python train.py --model="segmentation model" --color_jitter=0.2 --encoder_mlp_ratio=3 --encoder_patch_size=[8, 8] --encoder_layers=10 --decoder_blocks_per_level=3 --adamw_lr_other_params=0.001 --lr_schedule="cosine"
Rows from block 2 of the decoder, named by matrix and row number. Rows with one number belong to one channel. Each number is 128 + 32 x the weight over its row's rms, rounded and kept within 0 to 255. All counts start at 0. Numbers have three digits each. After the name is the row's rms in percent of the matrix's.
# convs0: first 3x3 conv (decoder.decb.0.0.convs.0.weight, 192x192x3x3), inputs 143-153, a 3x3 kernel for each
# convs1: second 3x3 conv (decoder.decb.0.0.convs.1.weight, 192x192x3x3, transposed), outputs 143-153, a 3x3 kernel for each
convs0.12 089:128231130082112100094118105121107121133121123134149115120164123114139137131152113149128130110177184129133118203197122157189137084104179143153180092210116072109117109145123105130116093131105134151129144142144123200136129143125134159153097106115169203201140128154114117206130241168126144146129136128
convs1.12 047:127124130107134103108099112093133137114139151121129130109085131116120132084101128107063169135092149106120138069123182125106133124076105109159124084042083109131162186115128164106127183151170079033048051151127129140121127123193122083119122104134079098120103079101030052053142107102149133179126095106
convs0.13 087:100127183105148185133133128123087115168043117227119167121174165204118194134112126138049145121079139119121129150076133180151079187117134159081023136130132085087087164157131182173129132132113124177114133131169083123099088091153127131184190158178123129123128136132105110130136127125121123135121126094
convs1.13 047:107173128063114123086130138100070056130136117140139130155175130112141123111103101024129138098142147139138159135088013127061100127136070132128111147127103194118101187090163140126124164146126127147129104135113104091119171130129175134108109111100095179201113139137129139167122123120119131104115124129
convs0.14 092:117106123139121175119131168127105121126180081128050106223255229165251207074110135116097099136145140211149143113165153160184168184167138098134122142171142128183141127156116123126125097136131099088134059121114107149093158228123145198247123134173114106097114133130101095099071129135049138114020114116
convs1.14 050:099162118116093105125110064132128101136131119147178122107099123118049124076039062084124079101149126047107109126127095097071105096087096124032090104129086156187158163121100143117118158098129105127112144147164105128127127114135031073097112103149113129140153165168167205198162184193092122166017107118
convs0.15 089:114149129197125130095124123048095026083159120040000053176127075133207071147169113190157127125151129140138132114127170132179099107170100100120123129128186166135119109164170131136153117128136124122099096111131130068166128143161142138220105113162161130128131103108118131128137132128124140128160144128
convs1.15 044:097134150122109067141083093227213159125113166158176216095124126128065104106078067186079149160095185165111127129106129114116152128153161168077012130127135147191220130121114151124125128149126122129129127187130133196124105120126073096116044112124077125109115152096144194126148115115129127135128120158
convs0.16 081:005105126075088127129137183152099132153130113189185164171084103125086099135097095173142158121111129140130087131219146141150127146143116127164151119100130140106114163129130136146127192137150118140127127103127131217129125163117167125157128128159122121129122107142132125128058126121108127137046103065
convs1.16 041:131119132100165169136132156056088064123147092156171127135163150171239176135198140115127140118144128124101077128123154102108092091081114025102123119122148126151152128134122123114131136129137159089144138153148131134241147116081157106063167127147106128142123109133133092130130144168138128126119094096
convs0.17 111:119128137100144163128136080163156116158165142193145089083092073124128148119185125176136111181129123128128142143132166159132133114121122126134107133131134128129127126137161161153145169171155128137152121116128140126129128147124085156154074126132132124145105128125128135160079131120068136086114169110
convs1.17 108:054093113114145137146146130092101079107119111179160131096115056114173075130178092143104140094148129067115091078159130074148163087138157133111081106074131093101134104143107135149170144176140105073090103117087087085101141123150123089125156131117125105119119119132151145114143187179099138179125171209
convs0.18 087:142131121156123122173123139134107072129065132095057161158129140149170145157177139094146136152130125125091117139080087109138163145177148134141129119082107117112127131108140128124091144142086120110116116139117158133125155138062165162118178162190124114128137143144168126147119126128166125133130129104
convs1.18 043:159157152101097053129127120121126186118181195145194148136085055114106036138156124186136123129127145131126151128127103088135128168121098105090128122189188128128123119099121131120126115116164135105094171138152178139255000031117159115130163193110098121150127126150181187187129173108127128093142093078
convs0.19 085:125095131066144152082070106114124117126228128131108086151126101086052114121126098136109188111102199118122142130203170143096145125119088153131128099111121143130144123111119157128117131121123136128141150126116139158079129202124132117099102127145139134100128139087127128123135130072177184148186154128
convs1.19 041:141169124052101135056128154156118089128110119119126144121127116114128141127119139126165115092148110088142022123123119046131120078100128087067063170132132127148175116141122121124131169104165151091058114134146148196125173122129167179120129098100194157128170130158123065092132108138148048127137095101
convs0.20 078:134124065044148116115215172107061057156122110188147164147132129147110132082064162115149158135128125131141128114143117132129067132117118138127118152140128109119128137098137128104066137109140112153133140131115103144135080128144110123132124130130154170165140144144124144154111131109119102078161163172
convs1.20 034:097119142092113128112124132132126128197133131156205161130139217116124130127128126151146145146150190128149164137096153113125193175111177162177161120097150146128141121017050123114128117094118131129130109178128125121127126113150108102129108119128046073129108126129043132153075135149106128191132114119
convs0.21 078:149185175148133190165205125087146094073122087131158089142120122145127144151128146108129133068116119111113128184055114155130131141131039131133134126144147125112133141148188130155163128140122157149126127133136133129128123143131142116129203129159131100126134143176125131124130125169164156130204171208
convs1.21 030:129089127085117120079117104127107127134127136128146165068084032051066025110117040109152160093129171118147179144093118080089115141126083123096128132124117159126127150143183151128058130128121101116100128136118148159129100119100118112121129130123095135126089126087127127127043098102130127116137128129
convs0.22 084:150130123128128119105104133190183166162158130091137127143081121108096151138116106159141125116178241120114172100161115155159182114147121097149119127177185142129154155137137169183122139134147138154196070121171127132134119097111164134162138115112137106099112131115130146139117117105130066115069046083
convs1.22 037:210123157161126071122085058128129147139125136132136127134153138134158148124134127127121111129028119127126088169102128130098116217114148124119120121132122203122152128083130129129137105087121116134192074111194050122154105129166091138128143160124131127138128127167196169158181173255128130165130130112
convs0.23 105:164127164197115146128103083168135121162113076222098125132157140228094106101082137075139118152142136113124151107125178090107128107111105146112128138128134117123152117145130164118083112118133096130114060059128150097128119094124150073114209119131137138125130112131135124128105128139154161134121176152
convs1.23 086:142153114126110117017034118162079110182159092139128127123061077153130109108138127128067173127091136138137163159134125155153150137096102131101152089128110117087119135096209143041117125132137122138131122118161124100149132095117134153116159148111128142118095133115113116118150125089232136075121109129
convs0.24 083:192142105110023118059104070242152139103127126130113113096118028131101019099132020133160119068128084178072117133141112133128108129185141153168136140129117128124129127135122093087088068169148139108125134141117189205146109107109127115115151123141112128154132119110131122108084121095080128106116105095
convs1.24 036:144080156167183131149104091129144131155169142093124099174113128188129103202164146132171131147160110142139182083061130113140176118120145150147170236103137165100122169122127230138185155128146128080104127126168117116207115134132119142140155149148129090064115093128104126133146141164132149211127128253
convs0.25 099:151096100167109093157111073126130125154059072197154137119063046105090083126039076100093108115125093131110070110106131114117074145103134124091093121141132138135127144119123103100137081133111121112110119104128141129143189119115131144132128163125149136141153138158142146130165188137138128136180153126
convs1.25 060:127098112098124130122126129144122103248162112137091108194158153123160139206166132181145059137133097133130146128163229121124134123114171121124118145130116113116045120145144146145160157161153192153127138156146127154124118136082102153123125126081093072119106119145129142136200131130171128072114089113
convs0.26 080:137098170144127211128135209131161124116124098200200138131111193237122106164092133109118151158121157176128130153117145190127127152167124130136131056170132122133101146140124133134129076124068107136136133152156053111129136137118139134097013035107134139137138130121126123147127187174086133128116222151
convs1.26 036:130113131067094127129145147119079056163139157136130128118103115127103119025118127124160119145178087152130100133123090125124115124129114128101111128163143119130129129119124196115157150127149125129129134115117123108146128195183158156166126132130152099131132108128122131208116111122130050128050000107
convs0.27 082:121133116118122141147163143128134128159063114142107117101108113165122115069113142061154129112137131091155104129106150085138128085119172150168098129134076117117033134128141058087091128110127141144132182105149099180117107129131124145140128163122146196187133165141108136131190130143138085106138095128
convs1.27 039:126118137079138135098138188131125130144142129130177127128127128133136114152155138120129195118121173121102207025048106094114142095112070130137127208136136188129125122160111211152170190211080077104134119122100136136127098105135117085127071120107099136139091100115074105130130181136128121126093116126
convs0.28 093:115138149062077127036132137170113129180135144057124135119123136075084125065114126095106138121154138115129088077113098135129124034112129126131136127174146105129180141140170105159157163122117133103126218126201113128155118078136131127175094092153121127041115102123121104095176090114124107124117125136
convs1.28 051:146144227136168184145134128130104129136115101145120132126106138130146189109085112132087098121111151075107140134128103144138109155125165111162133077130101136166147127131131159137101131133152139128136128127115148126100104137164101088098112161172128124124161166112135153123137127106156174142147129126
convs0.29 082:146144134079099130124185156125090074118066019108102099201087082195130082129112096102161115130142142134149150148123185059077128112080187115132136166086117149100147174146190120146176145140172114121193048081124078148139098069131122053116114120126121131138128123130115113125140138125124085120100070091
convs1.29 036:135130131126101146122031106139135200171144143145161131131130128109129117135152110102107123128116098167116121103140131124139190036129127169134139163147128064115113134114058073101100128070049130090121112123106069100166106134176123141160137184147128125102119146128125129090207223198144126131127130172
convs0.30 088:136116106134131154137163132168153127238117105237239248123117123108124118159140140106142141118179131139166123112142104209118125097117127175139123175181182143136127130131139129105176156153110115136171119115139128129109146113108129133173104130117148113107130122118095123124117153116119141164127123163
convs1.30 051:035104119098127148126206156034018024127126092107131101130099119133105129098123133121091119121079124134059048199114127132121104137133129027125120112124124191129124127150136114185209096122108125127124066092071148142128122128129104095140125131133134150232145127200129126158101125137049121128030103123
convs0.31 077:119123161134165089110179132118147109162172094140128132132079103138121094065055020124127060122149125117130147148161141092187131131125037113133124121136134087157130104160109131131153118098032127031136125126153136155140122032153119103127124127165201134132133141165149124132152106103119130125099127120
convs1.31 031:119131130131124127128121127134108148128134124128127131139118138131140110144140133150111170139128161171130176157116120069089168137100106138086142181115118128084155204128130167128114148074122161157130139153130150197161142138154135143154131155140075128130116179120125152088154188204147129176197188193
convs0.32 084:168152066141163139154127146187176145163166140139121129132066107126027069096079069082103101128109135110107131199129120140128126127123142118113127101106129133145147129130129148149127081128125132088128167120131109154081159182132126106112125075117148157148138139157129123131133147201182139167206165149
convs1.32 038:125136133137131098139074083129122124122110121093102051132138124163240118157154106138166171128135180207137184131128134125078131129126086117126114151156111114118133181216182126130118124096115144116109159145069150179139159185203172188157150143121062131098117126108132118084160132107145134127146132132
convs0.33 094:104144080128126104178172047085091125185193183224222197219132203118131113128150125122057117180122100142110085162155124112108115119162072109128139117117167130127111146208132123137156157141137087124122146206207126213109109104131128108115134155146124134131139140138129137117126136113153134127127129118
convs1.33 059:168123136128104114128124147045056069084132128112164165177101129132045099097135076162113129143125142127127146139109144126147151125095129194132065036083076082131143131191157109107147109096077133134135089097079133115095122093133131159118126128090157141100123132143069136104154168044133072080131127083
convs0.34 086:105106134181139128205148125064033000230160135217153082146156208107139127112081192126128187127159135107133131104135101120133138084091082240176190134190126126147115114141158115129110080075098125119125116136122127120112129130121127145091130125075117124110106103131118132149133101151127128148075107138
convs1.34 040:193156123128119126127128134136127117129116081168194174068136073095121097103128127080138111108113134106131182131057164101111136133121133102127134096063128110061002127128149144113096126103110119059136131127127154150128173122130217156148201173146123126127109088126124102074133173215089131160118136138
convs0.35 105:108129137054066105087084077226226255072056060124126131110110128128136130119138136159142143135155150136178145117137146129137097150108111129124127134117123131122101112100111115097119090119124132094131136142127062048056128102128105127137129147147127134123145138130141147130151153140125147111102092048
convs1.35 081:123130132128163160105123138140128105157147122098134128106148191137136205139132190108128147129118115166139135146162132072155131084088088134126089084079086166122113170190145155147078148124107209236175129163107128172167141145164143105121151136150135127141128126128128110066160135135142127152130125152
convs0.36 134:105141146125118147125097018126175121138129135154162083163170150127199164116164125109149110149162099174131093135158120128126105094105114143153160135157132166129105140120121117083205168137017165137129089194149150064183127140126177148122180128129123119124126113143122119127188193133152138130157129129
convs1.36 131:153191136133108129118065149107134160129122122132128158132104106104104131091086068160100149115079092074087079156140188155103135136105111079093095133089113128100141172134115196182116121159167081107088060081123102154138145093033144085097152108144124101120159115106155126133138069121133126148140110163
convs0.37 121:128126129146128090140094060111093112134133095087107120150148233127110136138054091094102100139121084132088124143124094095130139165161130140151113128155209123085123111110132130161163130128112177128112143175128128120146163133121163115109160115096131128173129128149139127128125128129117134126089106123
convs1.37 203:205130116074102104085108098132116062132088112198132139128136128135108087131109112174154100111092133133032107120077117128127126132178148137142136087124129159123142083129187073127130116118145076098135115090121121106069163158056133143062151154076142159154136090121149094131156152112116128095138119100
convs0.38 133:076087085074076103162183231099069124103130115122111150085112093088066064104123094081118092141126124130130126170124115148166128125103063148135109164126123113135176146150112109075113093102137137132114121104096133136087127106094166156125169137120110115096128126129124115122128130148125155139175184132
convs1.38 194:153115093168133107154162147255255237163172154153121152103095111109119119109117130132116159133121107167075113170126168119151145125119163146124126148103141097127136126098098200090101119143153134138169106101146104129159152125132169057074089075078114145152132124127126168171176094005176122035150140049
convs0.39 114:141162178132148147121151153092128120016091106085109135105133080111126104096125089124111091092112066111101113122143149095126119076154149097070124092083094106078081083116126117110137125145124127077123105096126116121113128177127114123122124137129130163136133169129100129144158138127116127142118129132
convs1.39 177:128124101115128090137115110160092116168145137147130143133133128125122132173149176128212180162149137165090071161152130159151115113092125129135131143130179128130152081116182131073173129133157138153145100117140128118152127115088162122077097097062192193119128130106113075113152117131183065094202115063
convs0.40 086:126144060124050081096082120125138124152135206077127120100129114108013149116124121054076093077119112142065108158117126135134160149076153095104151114114126101148152128098122132088112147072102122106114128078115090115158112108115122128073130163177110117087126130106150133136134066077123102095129131040
convs1.40 046:102151128142146103147126126137149142134146151128124102119142175126194140149208177133142104122129122157157140105126082084129132095147140052129112130137110183139090118122108121170140123090058172140148182214168174175161034017108114136153087074136134138124134128129127171183184141129186188129157172162
convs0.41 127:115125115114074116127091107099051023063057054055058154135157156105161155178167138105121123083118128101134108131136106147141077142145126071102137117103106144115098130126104104118080085125143131128142133126129119115128132094107129105119131101105150145131141133132135139134127149099128118076122134117
convs1.41 203:107108173103144126101148065073125171126130151134135116127115124146127119153141125066117210125074198111067185127088084113106093140131148119163046131142126112107147118111121151135145137151177132131153129100124117116113097112121110131126075108093149155136086124134037099101161135166150092106127054046
convs0.42 091:127129128131102127128107128089110085077103147100134143115065157084121077149149100143147130122222135106154188139199111103128123127131127169105088126028134141063129128127119087104148143114107128113157135123118124167138177149140164115142211168177129203220129173143144147106103145152166120154173143160
convs1.42 051:115163125097214133144144133122131147122138152120176130104082127126011116129131114144029159110015156124129144128128155068099128105029129110168141078122126124139111131129134129175182146149155092135140106137120109130125126104098136149128255168166128057133066041129036078132114127109100118128118122124